From a checkpoint of a small contrastive audio-text model.
Model: log mel input, encoder norm batchnorm, encoder activation gelu, encoder depths [6, 6, 6], encoder widths [96, 112, 144], text encoder width 192, text encoder layers 6, text encoder activation gelu.
Data: trained on telephone keypad tones over noise or synthetic speech, 39062 training examples.
Rows from block 9 of the audio encoder of a small contrastive audio-text model, named by matrix and row number. Rows with one number belong to one channel. Each number is 500 + 50 x the weight over its row's rms, rounded and kept within 0 to 999. All counts start at 0. Numbers have three digits each.
Before each channel's rows are labels from the 100 clips, of 14848, where the channel reaches its highest value: "responds to" is what is common among them; "peak on" is the class under the peak. Only what is clearly more common there than usual is listed. The data: telephone keypad tones over noise or synthetic speech. In brackets: how many of the 100, against the usual share in percent.
# convs0: first width-7 conv (encoder.blocks.9.convs.0.weight, 112x112x7, each kernel summed), inputs 0-55
# convs1: second width-7 conv (encoder.blocks.9.convs.1.weight, 112x112x7, transposed, each kernel summed), outputs 0-55

responds to: number of keys: 1 (68 vs 11); last key: A (50 vs 6.2); first key: A (45 vs 6.3); last key: B (25 vs 6.5)
peak on: key "A" (37 vs 1.7)
convs0.68:558438455440508481629470518556461512517526495544453525515520507449451540495481545509500527439610516576482548572552448525597470514514461464589506508481490532504494513548
convs1.68:448469488475515505534513485494611410524494535571521439483483497478463461467517528497492436552512513616474488389481420498443520546491499542575499561512461476525499580499

responds to: number of keys: 1 (79 vs 11); first key: 2 (44 vs 6.3); last key: 2 (43 vs 5.8); first key: 8 (32 vs 6.1)
peak on: key "2" (47 vs 1.7); key "8" (39 vs 1.7)
convs0.57:465466427465529492479533613452578574556462479506434471539521541437490557512552515359633504471555532554478616495558560522498453517523471524510519401463604479485503464489
convs1.57:491476441480449498527483534456451480501483414535593512454481471524540520506468467411475412591429416500500510462486470473441512539546536484469521600526531589484551434461

responds to: number of keys: 1 (78 vs 11); first key: 2 (34 vs 6.3); last key: 2 (33 vs 5.8); first key: 3 (29 vs 5.8)
peak on: key "2" (42 vs 1.7); key "1" (28 vs 1.7)
convs0.50:574463550481414491484561464482540368574499424476533469491487614489525566471502449508502557504487415418572506479507550517477482525512533503530476478548444455468512519468
convs1.50:510511503435499532506499417484452431448506500480606452559496475386536439551471469542537575463496563453412558439453487440449547570418492510586478496460542462471488526463

responds to: number of keys: 1 (51 vs 11); last key: 8 (45 vs 6.3); first key: 8 (44 vs 6.1); number of keys: 2 (44 vs 11)
peak on: key "8" (50 vs 1.7); key "9" (44 vs 1.7)
convs0.56:411508534568470534466542546567518561543493488522493457557563433484554536527491510400490519476421445497539517536572471516497593531552519484580515498466422615488487471495
convs1.56:463523507420444468445460603517472510581451521507540443531550560493552454588513524409513467532460498344465483506464457534484437490480555512453558501528553507478507571448

responds to: key "#" (56 vs 26.7); last key: # (36 vs 6.6); number of keys: 1 (34 vs 11); first key: # (31 vs 6.2)
peak on: key "#" (55 vs 1.7); key "9" (26 vs 1.7)
convs0.93:483508394449542542450550553416676580489546450514562529580511494464506505504517527418576483464507542554532476520589513490437450488532485435516541521472528505520481500496
convs1.93:511537440507396463386497502490469487494505506551529529500450483516482448511506502452497513472573470473477566445435480498472460540562483411520645444450516555451471468506

responds to: key "8" (91 vs 26.9); last key: 8 (76 vs 6.3); first key: 8 (72 vs 6.1); number of keys: 1 (65 vs 11)
peak on: key "8" (65 vs 1.7)
convs0.14:434473437459510459484476594494530533507538451470569546417457565476470565517486418568628495579415408432448514426473649526520480541443519566572409447466538452484493498534
convs1.14:538514462498560507466502465488513505497547468478466530487474455522616437416515381507465515490412437495498508597511541483591545493448426507509539525574519388540535445468

responds to: number of keys: 1 (63 vs 11); key "1" (61 vs 26.8); first key: 1 (51 vs 6.4); last key: 1 (42 vs 6.2)
peak on: key "1" (58 vs 1.7)
convs0.21:531534559498468537505548588564583526596482575511523457554490533548564551603471482478448570472548560519515445532552536485465531579542484496560523490524530542463493538547
convs1.21:423507480406527494454500498459427427593488604496447503560662447566507500550546440518450472432505520498526490466457491508364555549477569412448564446469485467470499549450

responds to: number of keys: 1 (61 vs 11); last key: C (40 vs 6.3); first key: 1 (34 vs 6.4); last key: 1 (33 vs 6.2)
peak on: key "1" (46 vs 1.7); key "C" (25 vs 1.7)
convs0.16:474520458455527503533454611472472554491652541515517503479502529453482532526495482489529483397420523605545469542532488511560589481547616529458504490517517469480616553474
convs1.16:494421516473403453516563471503570434629550520576468528556540498522512435603502464583520580527478513475490469498455442460458478534546481484471545436442469538476481355470

responds to: number of keys: 1 (84 vs 11); key "2" (60 vs 26.6); last key: 2 (56 vs 5.8); first key: 2 (55 vs 6.3)
peak on: key "2" (42 vs 1.7)
convs0.73:401462565584464439508471566566508480592453568444517612428484493471478508416515482538496555429517468433513522522498543475459432586476529480541483541498543509473530511525
convs1.73:467494441449567543541438461495490499644468502505497498535504511550544546471525503451451469477471446485472472495565516441484490459441563479508549536504481467521458506530

responds to: key "C" (89 vs 26.8); last key: C (74 vs 6.3); first key: C (68 vs 6.7); number of keys: 1 (64 vs 11)
peak on: key "C" (89 vs 1.7)
convs0.43:496458500414437503437519592460452463441437516528529476469434511375450413457428433556491564539463629470546492485435496452490418535556525557462473496554610494497500489488
convs1.43:457501485434429590560557504519444556536434673471398537531557532576460514537518468509477603520475539440536468495502485490630493543486546447482513354505452515476511533493

responds to: key "8" (63 vs 26.9); number of keys: 1 (54 vs 11); last key: 8 (43 vs 6.3); first key: 8 (41 vs 6.1)
peak on: key "8" (61 vs 1.7); key "A" (32 vs 1.7)
convs0.18:450379507497558542616468465481485504481463546489593552484542445528477484488474453489541535580570545443475639603490467513496574497456493434486436481594498471462535493589
convs1.18:406431507577419547542469489533552486506426544432490524508457448513596579440518382572440456587493535514485454533446604554464488548510514402522544526446557492467534572460

responds to: key "C" (100 vs 26.8); last key: C (77 vs 6.3); first key: C (67 vs 6.7); number of keys: 1 (51 vs 11)
peak on: key "C" (84 vs 1.7)
convs0.4:664523449455572454463523535578433591500500506464437499400462463525495414465490399539470495475525394466481493536451532453519519443596458565503468458483439468500514403421
convs1.4:418523527500568430505533573434436509448503512535503467472547460590423500532451464456476498564490375477458538556558451437533478390465532485442504485414512424502463475487

responds to: key "C" (83 vs 26.8); last key: C (57 vs 6.3); first key: C (53 vs 6.7); number of keys: 1 (43 vs 11)
peak on: key "C" (83 vs 1.7)
convs0.59:544494446505436530489523472519491495452554540396455483451537563411511475578449462455424489446482430502468524553487512565523511520540545522539426515451529412566454477472
convs1.59:522462424462453447553532579466475547461465580533515484499509524529427400555543492532428610508512566497458531472504476539522515502431516457504562540470511375424445446478

responds to: number of keys: 1 (85 vs 11); key "2" (65 vs 26.6); first key: 2 (59 vs 6.3); last key: 2 (58 vs 5.8)
peak on: key "2" (65 vs 1.7)
convs0.96:562486480453551415505538400503486455492538505496555531496539491455545518526531473431476514468554489463492589485534487548551495523539480574547637507474490373519461479535
convs1.96:451489508457487488455581653489478547479462402535585431380510415500451524458451438487488494552520542544511500523500494482363514522541505465570443428529463513427485437430